From a checkpoint of a small audio captioner: encoder depths [2, 3, 4, 2], decoder width 128.
Rows from block 4 of the audio encoder, named by matrix and row number. Rows with one number belong to one channel. Each number is 200 + 30 x the weight over the matrix's rms, rounded and kept within 0 to 999. All counts start at 0.
# convs0: first width-5 conv (encoder.blocks.4.convs.0.weight, 112x112x5), inputs 76-111, a 5 kernel for each
# convs1: second width-5 conv (encoder.blocks.4.convs.1.weight, 112x112x5, transposed), outputs 76-111, a 5 kernel for each
convs0.80,170,207,184,174,103,228,170,194,193,224,224,262,212,217,180,214,194,170,227,183,224,196,210,219,145,226,253,204,191,194,197,197,224,212,201,220,199,204,243,220,210,204,122,190,177,192,265,162,184,221,113,219,209,210,241,167,175,191,228,215,236,210,156,178,135,253,188,188,182,202,218,150,154,213,203,219,235,239,199,240,160,225,250,212,244,189,225,230,150,269,198,169,212,228,193,235,198,201,210,157,136,162,164,203,187,201,229,227,198,222,231,144,168,247,187,201,212,184,250,182,239,204,147,170,209,208,165,227,193,208,169,243,164,129,216,164,227,196,216,204,159,248,211,174,220,216,231,208,180,183,175,174,200,200,179,248,150,203,164,233,224,229,271,266,219,224,190,221,218,174,93,169,152,214,216,193,215,204,196,240
convs1.80,179,238,176,239,198,146,189,176,186,171,175,196,187,171,142,232,189,224,248,208,194,204,182,212,248,187,146,161,198,180,185,196,176,162,153,182,215,192,176,184,181,176,185,166,167,196,181,193,205,204,221,216,207,173,192,198,154,173,230,211,211,223,209,223,249,175,228,150,210,149,183,199,187,209,216,179,222,236,198,174,209,226,209,232,185,161,229,227,193,218,204,244,200,209,220,178,170,149,153,187,182,179,212,192,204,186,176,195,203,203,205,203,197,233,216,177,148,211,132,193,171,176,177,161,174,181,238,190,152,200,208,144,176,182,197,185,176,227,206,140,271,269,210,221,125,191,202,189,240,235,225,169,175,136,150,176,194,264,248,213,218,215,195,215,209,191,162,186,158,177,222,189,204,141,200,220,210,176,208,262
convs0.81,183,166,195,218,154,146,167,225,185,206,197,185,234,229,233,240,230,229,222,177,186,246,203,200,189,252,223,220,207,220,131,154,186,219,191,242,206,198,212,191,177,173,146,180,189,220,143,143,230,205,69,184,224,181,208,231,227,219,232,187,191,162,139,221,176,162,210,230,178,245,209,181,149,228,143,187,166,181,174,152,227,192,152,199,150,208,206,204,180,214,174,203,212,190,165,171,234,173,217,129,215,231,216,236,230,229,260,182,200,171,226,262,227,235,184,241,207,150,213,195,172,199,198,228,198,192,197,188,170,246,221,222,216,121,197,179,174,187,252,163,135,146,160,153,186,181,201,207,194,200,168,181,167,250,189,229,200,145,216,178,195,184,182,162,217,192,115,150,208,186,148,180,232,230,229,222,211,222,194,227
convs1.81,195,192,217,150,175,198,196,230,234,163,135,163,174,177,188,80,156,219,208,210,235,221,154,165,235,203,185,185,169,141,126,242,210,220,224,161,132,203,241,178,202,154,184,225,196,224,271,207,190,259,214,261,226,197,227,136,190,239,194,185,208,230,149,187,212,219,189,233,191,224,176,197,208,185,221,258,248,233,218,234,207,219,222,194,175,182,156,228,204,237,218,201,166,216,168,105,195,169,251,239,193,210,191,216,247,249,263,159,174,172,178,219,123,135,199,196,206,160,222,201,168,196,212,173,157,222,111,143,196,181,150,218,175,148,174,190,198,210,183,155,136,175,248,217,266,226,209,158,168,196,154,173,148,222,193,199,181,198,236,184,197,233,153,182,224,201,234,222,244,190,111,214,184,221,165,219,257,210,216,192
convs0.82,194,193,165,216,226,179,248,195,202,193,196,189,224,186,194,181,211,200,200,191,262,217,150,164,189,195,198,227,192,242,174,192,211,201,229,187,177,177,217,228,219,189,209,185,205,223,205,172,190,196,220,189,180,200,223,203,175,199,268,264,203,244,245,204,213,203,221,246,224,270,224,186,200,172,231,214,206,191,245,206,225,195,225,175,199,182,168,208,189,303,186,197,219,228,200,175,180,211,164,204,211,165,222,244,272,205,182,207,195,192,247,228,205,242,173,236,254,220,168,180,195,173,190,193,190,157,172,196,227,250,227,215,191,164,200,205,213,187,173,235,251,224,246,222,216,204,178,212,253,160,222,195,215,244,220,213,133,198,212,210,212,241,235,234,176,193,206,134,216,200,248,214,240,213,207,162,184,235,228,175
convs1.82,154,167,185,253,169,171,212,209,214,186,186,169,188,197,199,236,168,225,189,210,125,172,213,272,247,174,164,229,199,176,219,225,168,169,153,165,245,232,184,166,208,226,169,141,127,208,206,198,195,208,200,238,243,270,233,200,200,186,212,237,157,221,230,230,218,202,195,194,190,197,151,159,219,171,143,156,207,170,219,108,204,197,197,187,226,182,226,249,203,150,180,241,235,204,218,226,193,144,191,229,156,218,200,208,223,135,175,205,164,172,182,183,162,188,206,212,225,213,183,179,249,209,190,195,196,167,226,187,222,148,193,134,170,191,223,186,185,213,221,177,179,181,243,218,179,176,212,258,203,132,184,217,208,158,190,188,206,193,190,197,231,206,190,198,240,184,181,169,202,214,172,198,206,245,197,174,204,213,177,189
convs0.83,232,196,181,243,182,181,211,190,180,174,190,142,226,217,166,178,178,235,149,185,166,212,224,217,216,225,231,220,224,157,237,203,193,208,193,217,252,225,170,198,157,166,202,261,235,170,176,180,194,197,208,186,110,152,193,142,188,212,247,162,166,178,198,183,174,183,202,233,189,221,266,208,202,193,167,223,240,222,178,165,212,177,182,192,181,216,226,131,218,215,204,213,184,178,116,174,257,214,223,198,167,170,241,235,185,211,184,228,213,147,214,230,191,201,194,205,178,171,229,211,136,177,173,191,166,185,158,195,204,233,208,198,194,186,174,228,251,186,200,215,188,201,164,176,239,230,196,224,237,195,242,257,148,147,148,197,214,212,178,181,258,188,190,205,245,169,230,274,221,189,223,217,198,241,148,134,195,180,231,214
convs1.83,196,275,171,109,247,156,181,192,243,219,191,173,211,209,168,175,209,143,114,138,202,202,219,249,170,176,199,191,130,166,155,156,178,215,247,198,182,236,208,205,151,191,217,198,203,228,238,231,223,172,257,226,203,178,151,141,139,202,220,166,204,196,194,160,173,172,216,222,176,153,150,153,134,159,205,210,226,225,201,205,222,241,226,158,205,216,206,220,252,171,126,205,213,209,162,167,188,169,194,231,189,213,213,226,206,267,207,176,218,230,199,167,191,212,159,196,198,201,250,166,241,228,205,210,218,202,177,220,153,256,216,182,214,249,221,206,216,183,210,215,252,248,199,150,160,193,191,187,149,198,204,178,183,238,204,281,160,215,271,269,243,215,231,194,152,154,147,189,203,156,183,214,224,181,199,210,207,252,254,206
convs0.84,253,225,201,187,240,166,252,192,135,154,157,172,233,182,222,225,199,189,252,176,156,220,178,178,165,141,172,247,233,238,208,169,178,203,167,131,194,220,171,208,183,197,196,224,204,150,165,168,165,196,232,216,169,199,183,226,216,184,180,196,170,181,182,199,178,199,234,221,268,265,159,136,205,187,189,175,157,201,244,211,169,240,210,188,225,137,162,239,265,178,139,156,175,200,292,190,172,119,143,200,166,233,222,192,242,138,172,190,230,215,163,205,211,176,218,261,207,201,189,166,219,187,126,212,109,213,191,157,178,220,222,199,142,190,176,177,190,204,233,227,166,199,190,211,228,205,222,221,251,246,210,154,158,201,182,183,213,170,204,168,197,163,209,158,203,179,163,208,236,195,198,199,188,184,217,176,221,187,195,209
convs1.84,202,169,145,209,230,198,200,222,217,277,223,233,259,241,224,170,241,195,253,242,196,175,145,173,174,221,128,201,263,229,211,227,243,224,248,186,173,179,196,225,203,187,162,209,217,188,181,222,190,185,193,188,130,212,220,252,241,215,216,205,199,231,182,213,203,151,174,194,220,183,206,206,238,188,197,213,168,189,160,108,140,98,180,221,226,234,213,150,147,167,265,246,232,215,179,227,226,224,260,236,224,164,210,152,227,227,182,218,206,197,168,187,203,196,192,180,202,194,167,204,179,196,197,206,224,185,174,160,188,177,181,200,152,155,197,205,162,219,224,179,180,162,213,231,174,215,197,170,176,191,224,264,237,225,265,232,192,225,173,176,214,221,193,216,172,166,204,238,171,203,175,202,169,219,186,215,241,185,181,155
convs0.85,202,213,212,187,163,186,169,170,237,226,230,201,152,187,183,168,182,178,225,200,170,206,187,154,213,192,154,228,241,219,188,170,184,175,195,231,209,165,183,241,195,225,237,268,210,193,219,130,249,179,120,173,235,225,159,194,205,206,143,196,151,177,196,208,227,263,236,117,214,221,198,174,190,188,174,215,191,200,223,207,232,166,204,205,221,244,167,141,187,139,152,236,170,237,213,196,197,238,236,254,197,200,232,195,205,226,232,214,181,210,304,181,181,199,234,262,198,191,221,234,228,258,209,189,164,213,171,149,214,163,169,223,211,185,197,168,226,245,209,152,200,187,228,216,230,206,267,185,172,193,164,228,138,190,199,186,193,236,173,233,209,238,234,197,213,228,242,216,224,224,133,237,252,221,157,196,199,189,206,197
convs1.85,197,176,232,196,174,169,202,177,208,228,202,204,154,211,221,188,234,201,194,218,189,247,198,184,187,181,191,191,215,197,177,141,203,203,196,194,204,211,220,205,207,210,153,201,179,216,197,112,183,224,193,272,212,204,193,188,235,215,152,199,248,220,210,184,228,177,205,155,172,209,201,186,133,205,215,235,233,210,224,228,224,147,185,67,162,216,227,168,192,224,169,215,225,239,185,158,160,171,218,174,252,236,195,199,222,192,249,217,190,199,211,249,177,165,221,154,169,179,211,140,163,120,212,199,207,224,237,223,181,219,166,181,185,178,218,217,187,207,198,218,224,203,180,188,156,174,95,221,198,232,256,224,199,187,192,231,235,229,227,192,129,176,210,230,230,205,200,154,192,131,187,185,202,177,168,191,215,164,229,227
convs0.86,221,173,154,199,156,250,248,223,196,160,131,186,245,237,218,240,181,149,167,152,207,196,218,181,193,188,196,203,161,166,229,201,198,210,192,233,191,188,208,263,271,206,183,225,217,244,203,214,181,198,218,182,174,220,185,225,218,204,240,210,214,203,223,184,177,118,177,223,210,212,284,186,205,162,181,195,196,216,224,261,248,215,206,178,186,188,199,105,218,229,143,167,217,251,213,180,176,183,184,157,233,221,185,206,227,216,209,207,184,230,206,188,174,255,216,248,207,211,217,179,188,187,188,222,244,192,156,160,212,221,184,212,222,212,211,183,217,199,240,183,168,207,215,198,222,96,120,207,155,217,140,154,136,218,241,182,186,171,186,184,211,180,192,193,223,160,170,202,220,163,233,178,165,155,172,228,192,220,228,171
convs1.86,231,215,179,221,189,175,210,255,190,174,195,183,223,219,187,209,216,210,241,206,195,188,240,197,221,214,205,195,161,160,213,254,212,171,169,161,224,208,192,146,201,215,196,162,198,248,264,217,222,162,162,184,223,242,178,216,220,200,196,164,182,206,195,220,221,215,252,219,180,165,214,229,189,178,203,194,176,131,159,164,223,179,210,230,209,217,190,159,168,191,228,215,169,217,219,222,192,200,185,222,143,165,211,236,190,171,215,235,192,214,130,215,196,184,238,205,247,185,177,204,218,241,208,138,149,232,234,205,263,250,162,170,221,202,183,182,230,210,136,215,191,172,184,234,224,205,237,222,202,173,161,174,172,167,205,145,156,178,161,161,179,222,205,242,217,189,218,198,192,244,241,166,177,197,150,248,246,224,190,177
convs0.87,160,197,156,201,211,215,221,242,220,206,198,189,186,238,187,181,174,204,210,144,198,214,155,157,179,229,210,216,219,178,200,166,184,246,211,210,237,223,208,199,163,254,183,231,230,213,215,225,213,243,204,196,198,213,136,188,169,181,168,214,235,220,240,203,199,188,209,196,142,173,192,206,245,190,165,223,221,204,202,206,187,201,194,206,246,201,169,221,217,145,187,158,185,183,196,172,201,223,239,219,148,212,184,221,153,250,205,255,217,289,164,214,222,180,171,169,156,222,185,226,188,155,207,211,270,202,201,172,214,164,202,221,207,167,171,218,230,192,181,189,165,156,234,217,237,221,204,176,150,175,243,187,196,175,213,162,182,186,202,238,266,217,219,211,202,181,159,211,137,188,161,249,189,266,202,237,215,216,207,199
convs1.87,233,248,175,206,168,206,132,215,167,216,193,214,220,188,200,196,222,196,169,142,190,170,212,205,225,258,228,207,206,197,192,229,206,171,127,117,183,220,206,238,249,224,248,214,167,204,194,157,191,155,208,177,246,176,211,206,202,174,200,208,215,191,198,181,156,240,235,160,218,125,205,199,208,165,180,190,217,244,215,181,187,184,193,177,149,200,190,243,194,178,222,171,232,212,236,229,194,177,191,162,182,206,208,135,131,190,159,223,157,163,187,147,183,227,152,153,169,260,187,204,182,191,204,209,246,207,211,204,218,225,203,225,164,199,215,185,222,168,196,257,209,226,218,182,143,192,204,156,203,228,235,182,177,230,226,206,227,208,215,219,150,162,195,246,219,206,209,220,219,194,180,186,162,149,89,240,198,188,174,154
convs0.88,178,242,187,213,191,190,178,179,194,205,188,181,187,170,207,191,204,190,271,221,155,231,199,205,199,151,211,184,147,196,166,203,177,198,188,159,187,200,216,150,207,213,199,230,236,187,205,231,213,236,191,208,175,213,217,224,240,228,165,210,168,188,186,172,176,200,211,161,159,158,168,200,199,189,189,181,129,174,186,195,195,125,203,205,200,222,250,137,196,181,204,236,243,206,180,155,173,207,153,143,154,178,194,227,189,189,182,185,218,218,224,161,172,202,161,169,183,190,193,223,241,243,217,170,135,171,172,201,157,198,161,172,239,145,170,202,168,214,179,187,283,229,202,196,208,212,230,205,158,180,235,203,202,182,221,206,206,185,217,195,212,227,255,226,196,232,179,238,209,231,224,197,250,198,224,159,219,175,187,215
convs1.88,221,200,192,201,210,146,210,207,189,201,245,239,192,207,201,239,146,179,220,237,228,242,196,235,216,173,202,213,208,193,157,178,219,197,191,211,192,198,173,184,210,155,184,191,184,116,167,164,170,213,213,166,239,226,217,182,170,160,176,204,220,207,169,234,215,195,163,213,177,234,185,202,217,209,223,223,235,217,209,251,188,170,182,163,191,131,152,159,203,223,156,235,175,199,191,229,216,200,192,211,217,183,193,197,209,210,234,206,217,229,189,222,214,172,227,162,185,227,220,191,127,191,234,187,226,252,214,253,219,203,218,221,195,191,214,242,204,184,190,229,189,189,207,171,121,189,117,199,186,197,261,216,180,186,152,176,226,238,226,180,252,211,211,184,191,173,223,217,214,209,212,196,152,204,169,232,197,200,201,227
convs0.89,205,205,194,166,198,146,186,167,228,189,231,209,204,211,212,185,110,171,174,141,199,216,219,210,193,192,187,215,218,167,225,199,179,207,191,195,144,174,222,258,227,176,197,214,250,235,199,259,151,151,174,169,228,188,166,214,232,208,212,154,209,205,204,200,182,124,197,144,183,212,219,177,200,147,170,178,216,195,196,207,197,229,224,183,233,203,229,204,183,196,232,197,151,164,182,215,246,180,179,198,214,226,135,213,143,229,195,237,219,220,209,231,165,210,185,197,176,216,162,239,153,160,194,188,220,191,194,271,219,143,107,203,204,155,218,205,191,204,233,268,219,154,202,203,210,191,210,192,195,115,159,206,231,218,222,228,178,212,206,201,172,200,195,182,202,240,175,216,204,224,235,167,184,257,214,194,243,183,206,142
convs1.89,229,213,159,215,185,216,223,90,224,196,204,175,199,197,157,204,133,198,155,240,208,185,230,224,228,180,179,184,223,204,191,202,154,171,189,221,212,137,200,205,157,209,205,149,176,190,167,234,216,160,143,216,188,217,217,197,160,191,123,204,212,198,215,142,210,136,211,147,193,159,230,202,206,195,208,220,211,158,195,215,271,165,228,137,185,209,230,196,195,194,198,230,189,202,190,201,130,145,189,232,200,217,104,173,150,221,244,208,175,184,177,205,180,182,188,213,221,213,224,221,238,162,183,192,201,192,214,134,192,204,240,194,192,162,195,186,203,211,118,201,218,157,205,192,156,213,159,243,217,248,198,144,210,163,228,157,200,181,190,152,202,217,224,213,259,149,200,169,145,225,224,238,207,182,208,225,191,132,231,203
convs0.90,200,239,200,219,181,207,173,179,190,204,218,215,232,204,214,209,145,162,222,231,149,192,177,187,225,171,216,217,239,194,222,229,147,156,182,156,145,173,190,157,199,209,189,221,204,226,144,170,220,237,197,200,234,209,211,232,187,150,199,153,203,205,260,234,226,204,230,208,226,233,248,236,181,208,232,208,210,209,171,166,237,185,173,158,219,194,181,223,264,208,180,197,240,175,251,174,199,150,231,147,235,226,201,167,172,223,245,206,200,141,246,224,184,224,179,187,217,195,179,154,201,225,235,230,236,203,200,207,251,213,159,201,203,215,200,159,171,219,214,176,217,191,221,175,214,200,199,209,238,214,126,162,175,225,208,213,184,215,173,175,147,167,158,171,169,222,232,191,150,127,181,198,175,204,201,270,197,183,146,165
convs1.90,169,153,192,236,207,238,187,230,205,184,123,149,99,172,197,256,254,178,205,183,283,215,196,189,220,206,215,241,219,173,219,173,181,229,259,152,201,216,173,228,195,179,185,234,208,212,240,225,237,202,179,159,264,178,162,108,119,211,144,215,209,210,166,192,185,207,237,217,207,178,218,197,224,186,231,237,210,183,186,192,167,139,213,198,185,245,217,182,135,198,173,240,215,195,222,222,175,102,172,168,192,177,191,219,218,229,206,250,151,139,200,166,225,176,152,217,195,231,217,262,255,210,161,199,256,200,191,161,167,226,183,176,180,185,115,209,179,202,195,233,206,187,208,173,217,186,156,168,179,194,232,225,190,186,200,170,155,182,223,200,162,176,180,147,160,154,192,238,201,164,181,225,239,227,199,160,187,190,150,214
convs0.91,210,165,207,232,195,181,249,199,179,173,167,163,241,197,241,134,198,159,248,161,196,201,185,200,238,206,238,229,240,269,200,187,197,192,179,185,157,191,163,270,232,238,199,193,140,190,197,214,194,190,190,182,200,184,210,177,161,202,207,227,199,202,178,181,175,187,111,238,240,274,195,202,181,211,167,212,224,218,167,165,168,201,179,172,217,183,168,245,216,228,204,196,170,191,205,174,193,205,188,234,234,192,196,191,187,239,166,232,219,202,213,176,177,263,253,229,220,182,219,154,256,177,229,194,150,202,207,201,228,247,177,225,193,211,224,215,218,203,193,236,192,234,209,141,214,200,176,183,205,235,248,239,208,208,237,258,182,215,204,173,267,222,234,250,183,231,204,193,205,149,197,253,117,256,196,181,207,199,235,225
convs1.91,161,180,192,191,206,145,214,185,178,216,173,265,196,250,181,151,179,223,186,232,213,217,207,243,183,211,219,196,249,242,219,191,196,207,202,238,205,211,136,219,200,207,167,228,161,208,271,237,182,170,163,168,223,208,161,228,203,160,203,197,189,170,132,198,198,196,171,196,191,148,202,231,192,203,246,206,183,164,173,168,204,186,208,206,139,226,198,180,106,139,194,204,204,175,220,192,176,188,190,193,186,216,221,231,202,231,230,224,199,211,203,171,200,206,214,160,163,193,204,212,152,198,219,197,185,155,196,204,173,208,243,165,161,198,222,240,213,192,182,164,175,176,235,191,226,215,255,166,226,136,196,192,256,228,164,229,164,253,213,195,129,190,227,240,199,226,200,190,178,196,155,180,175,231,227,143,156,200,180,162
convs0.92,227,244,171,213,220,197,154,183,205,189,181,215,233,217,198,229,184,215,164,181,211,216,193,231,193,208,202,188,166,185,136,185,154,207,183,177,188,167,184,185,198,212,218,239,226,180,215,254,199,194,195,230,193,203,193,152,182,144,216,178,246,233,249,217,237,235,203,209,142,229,162,220,222,185,163,144,213,213,224,200,221,224,226,218,255,215,213,228,187,196,256,249,210,179,168,190,220,198,167,166,193,188,168,218,200,170,193,201,180,208,203,210,185,185,200,200,203,224,201,229,244,115,208,175,216,224,208,221,162,162,195,211,132,159,189,217,213,224,250,140,237,209,188,187,171,223,233,173,184,186,153,193,171,159,148,210,207,206,192,194,150,153,159,172,172,166,207,240,213,165,184,209,138,233,194,220,203,206,194,221
convs1.92,229,190,210,200,182,257,189,153,188,230,244,194,211,157,179,255,167,178,210,198,138,178,189,193,215,184,180,223,150,199,230,196,204,191,258,162,231,196,182,177,210,234,192,195,228,199,215,210,241,182,202,233,235,237,233,168,202,209,188,172,184,186,203,189,206,154,207,157,219,191,187,182,190,217,255,246,205,234,170,163,182,195,141,141,219,212,186,189,215,247,173,187,135,232,176,219,242,175,172,188,171,228,179,223,165,261,232,189,209,208,183,184,194,193,221,152,220,216,212,226,245,184,259,212,269,257,246,169,119,190,187,251,203,213,207,167,221,247,163,178,216,165,178,179,240,166,211,256,183,231,200,237,186,234,219,144,198,224,184,246,274,268,232,230,202,180,234,212,202,210,135,168,191,273,224,180,200,192,215,199
convs0.93,245,213,212,211,169,237,165,206,199,217,185,214,213,172,179,206,230,191,180,207,199,203,144,223,199,245,197,202,251,185,235,211,170,193,223,235,222,173,156,184,195,219,163,168,203,188,204,219,141,196,165,199,186,213,210,211,208,197,184,165,240,196,172,212,210,172,212,205,196,179,250,249,237,223,242,192,207,197,172,235,184,194,178,207,187,166,253,183,178,190,167,197,195,197,208,178,203,180,219,241,189,192,179,194,200,256,257,202,176,172,241,226,209,195,223,222,231,217,194,227,157,195,230,192,199,290,204,164,82,145,263,198,215,218,170,179,192,170,194,166,114,150,165,224,250,225,177,235,162,159,164,160,209,192,149,222,212,180,158,180,139,182,193,155,122,275,160,177,176,178,149,168,254,204,180,194,209,213,182,239
convs1.93,204,187,135,167,227,207,191,175,176,157,187,167,214,172,211,220,188,207,231,135,226,235,133,150,150,230,203,250,206,168,167,214,216,197,264,158,169,181,206,195,202,190,218,231,246,239,177,184,233,195,227,230,151,202,220,195,200,178,152,230,228,258,164,223,182,192,196,179,192,204,196,158,229,190,214,228,219,221,202,173,145,228,184,209,188,182,162,221,221,224,237,223,161,167,170,182,144,189,138,221,182,168,207,221,255,237,215,204,209,167,229,207,156,161,162,148,207,214,184,220,78,185,216,184,231,240,167,176,181,176,159,213,189,223,224,217,222,193,220,239,168,198,238,234,169,100,163,176,229,223,178,235,229,189,193,276,263,240,206,232,202,188,172,218,214,189,189,189,205,221,160,240,202,193,195,255,171,207,196,194
convs0.94,196,185,185,155,193,212,189,167,165,203,207,205,234,216,197,122,291,251,205,171,205,192,126,214,177,246,168,198,262,166,226,203,201,188,211,224,230,200,128,197,258,223,235,207,194,122,191,226,185,196,204,183,209,215,170,189,214,167,231,194,207,249,216,182,204,246,139,202,162,152,231,235,206,208,189,227,227,195,176,166,223,220,181,177,158,186,204,162,142,194,212,158,170,229,160,168,199,170,142,239,162,207,195,171,241,179,224,169,181,191,206,239,209,148,170,209,188,160,193,197,208,161,181,196,237,235,196,225,207,162,235,206,203,232,201,212,198,153,172,171,189,182,212,227,199,209,215,186,218,191,246,195,188,165,209,230,218,201,168,178,292,226,214,246,203,267,212,180,222,176,168,175,234,188,227,196,188,184,195,213
convs1.94,183,221,155,201,199,266,175,250,206,231,143,221,161,184,191,154,203,209,223,171,182,196,198,171,189,234,205,220,151,195,206,209,213,238,226,256,168,207,173,245,215,201,203,156,198,208,204,195,162,222,229,234,162,179,153,180,239,193,223,170,170,220,208,207,214,233,190,180,182,170,155,208,244,179,242,256,202,247,249,150,184,220,226,229,190,229,216,216,290,217,213,211,271,206,238,225,167,213,208,198,157,203,217,162,194,252,195,225,139,207,158,194,208,187,217,190,181,253,198,173,125,136,208,239,196,203,181,209,187,220,288,243,212,166,186,248,243,182,165,179,216,183,236,229,184,187,236,205,206,198,251,257,209,184,150,199,230,240,188,181,161,247,264,197,167,208,245,186,251,137,199,213,225,185,220,208,215,228,170,195
convs0.95,183,211,226,163,153,145,210,211,205,199,199,219,168,193,205,188,143,199,202,171,224,185,225,202,174,197,234,191,179,175,118,240,193,235,222,171,185,146,249,210,197,202,174,172,200,168,198,186,210,235,225,168,199,179,162,215,194,212,146,210,217,215,172,205,212,236,224,165,232,192,185,230,164,202,193,191,171,167,210,201,240,184,220,193,187,266,235,166,217,206,205,211,272,174,214,210,215,168,197,236,267,214,199,184,187,230,225,195,260,211,193,192,200,160,227,161,207,202,131,226,167,183,131,211,209,196,203,166,164,217,178,191,145,220,209,201,201,224,230,186,254,161,222,189,161,146,194,244,192,155,209,200,191,201,246,187,179,206,190,251,172,193,212,160,182,194,226,220,200,269,253,175,199,197,195,172,213,212,208,211
convs1.95,251,256,195,211,181,157,181,146,239,236,196,190,181,198,216,197,134,190,224,268,169,243,222,183,141,194,224,221,218,230,147,188,224,199,254,235,175,188,223,231,217,232,147,167,162,124,154,135,214,200,237,225,210,149,209,227,190,181,167,194,186,203,180,129,189,84,188,210,194,188,131,164,213,225,190,210,214,212,175,209,233,184,202,166,154,210,197,172,183,221,245,179,176,210,282,222,200,197,243,191,191,185,162,218,205,148,207,168,211,180,210,253,209,193,202,228,256,165,203,223,191,198,216,172,169,234,174,171,201,142,131,228,227,197,152,232,200,211,177,216,195,185,281,280,169,177,183,274,178,186,194,169,187,222,229,250,171,207,223,134,214,202,252,147,144,241,187,185,188,187,219,252,178,131,248,171,253,179,217,171
convs0.96,255,231,137,201,222,228,188,203,203,224,197,194,202,195,225,160,194,196,269,208,198,201,192,207,181,209,208,215,277,142,234,205,118,167,193,232,176,208,203,238,258,258,256,214,222,249,219,166,203,173,192,258,237,207,203,198,175,185,186,233,187,208,183,202,189,217,179,166,206,137,187,238,168,169,143,184,190,172,182,154,230,158,141,173,191,226,190,218,221,180,177,205,178,163,187,180,138,168,205,209,212,247,210,181,178,193,233,212,236,250,223,232,124,196,230,148,212,221,165,222,199,170,168,210,195,214,201,189,181,163,189,237,228,199,129,147,134,203,199,239,217,193,177,143,144,210,232,213,195,140,179,184,215,212,160,258,228,248,187,197,214,178,186,238,159,178,131,179,242,241,218,211,177,202,249,172,223,257,182,201
convs1.96,207,153,157,226,188,284,223,193,191,241,175,213,202,185,186,152,163,186,220,245,189,267,187,235,185,155,170,169,189,161,182,179,166,230,216,198,218,190,183,197,170,208,225,206,129,212,218,217,180,214,220,193,209,204,216,164,147,176,147,167,200,214,222,213,202,213,218,248,137,218,122,231,176,186,166,237,172,236,193,241,177,222,178,168,189,228,219,239,188,192,229,148,205,195,182,218,264,170,196,180,267,241,230,163,178,184,193,245,180,144,179,222,214,197,151,198,271,164,209,97,186,206,178,136,199,247,248,185,227,246,197,226,254,192,184,212,252,156,229,245,254,188,181,165,233,196,168,196,191,279,203,216,233,217,204,166,177,182,150,189,229,184,181,203,230,147,173,178,221,223,233,237,219,122,142,174,238,143,206,189
convs0.97,191,169,225,214,205,172,232,193,225,260,287,208,203,191,225,262,221,270,185,202,218,222,190,172,174,273,240,237,163,162,198,203,185,196,211,161,116,134,173,186,231,234,203,228,202,241,208,162,252,163,188,205,195,163,187,208,171,201,220,255,146,154,214,198,171,191,192,174,230,217,203,163,226,187,228,235,228,208,156,170,192,197,215,234,224,230,205,204,255,202,195,205,208,168,216,234,199,225,192,202,198,212,145,142,172,181,172,181,169,201,179,184,239,238,203,235,251,241,246,204,198,215,164,196,226,215,212,195,211,161,211,164,171,155,183,209,199,223,175,198,198,186,171,204,223,254,208,171,216,210,216,188,217,207,226,197,190,187,218,212,191,215,215,193,198,257,204,200,153,240,171,197,198,200,223,216,213,209,215,183
convs1.97,201,128,186,195,173,176,224,161,194,221,195,165,176,173,205,191,165,185,192,197,170,162,174,179,188,115,196,207,146,178,163,108,152,152,208,215,223,224,211,216,212,185,205,196,224,209,164,185,197,177,187,194,249,228,176,185,173,220,204,180,172,186,172,120,154,179,114,191,157,188,153,157,178,172,160,191,216,202,194,169,172,181,186,175,167,176,208,224,181,193,167,186,197,189,228,197,175,172,197,223,227,194,229,214,223,208,220,237,182,167,190,200,218,176,146,227,166,155,225,158,207,204,209,209,175,138,159,183,193,157,183,156,195,150,162,219,197,144,181,211,242,243,247,214,215,207,235,184,206,182,247,249,203,204,222,244,206,210,213,231,161,195,207,226,237,215,171,208,171,175,191,225,230,197,196,215,230,170,220,181
convs0.98,182,202,161,187,148,182,126,215,187,207,203,197,150,152,144,222,169,225,202,222,215,195,187,136,193,226,170,195,222,157,177,152,186,149,167,165,156,205,201,197,172,265,215,193,171,247,232,241,128,155,177,159,177,207,208,228,191,241,186,159,217,212,171,179,217,166,213,187,171,245,168,204,209,158,141,159,209,208,175,172,207,180,168,238,189,168,196,237,218,185,226,239,177,201,200,161,209,192,209,233,193,163,206,198,175,192,232,197,230,179,176,188,155,190,200,187,183,162,228,182,149,189,184,173,147,201,181,159,223,149,167,217,188,215,202,217,182,212,232,149,265,223,187,211,220,217,186,203,171,135,161,204,198,218,243,232,201,213,224,189,235,227,192,184,140,207,242,198,228,228,168,179,199,224,226,201,163,168,178,197
convs1.98,272,226,198,176,206,218,117,248,204,204,244,214,182,167,238,187,203,158,167,186,236,223,159,199,152,149,179,234,241,254,224,265,204,223,244,204,202,267,229,193,217,192,237,186,187,167,119,189,216,208,276,180,167,195,237,207,210,140,170,228,240,202,147,253,225,229,176,187,179,190,203,152,182,237,251,244,190,212,225,179,210,251,166,174,170,222,204,193,207,206,206,170,241,187,189,169,208,180,186,220,249,193,211,165,217,214,166,207,212,174,252,164,176,174,181,236,242,254,253,166,124,175,215,219,202,227,181,190,213,216,168,182,198,217,184,161,180,181,217,196,189,211,223,163,202,157,201,196,220,142,202,226,204,184,207,160,182,216,215,205,205,215,180,187,217,170,178,203,146,197,190,209,168,188,244,234,227,237,251,197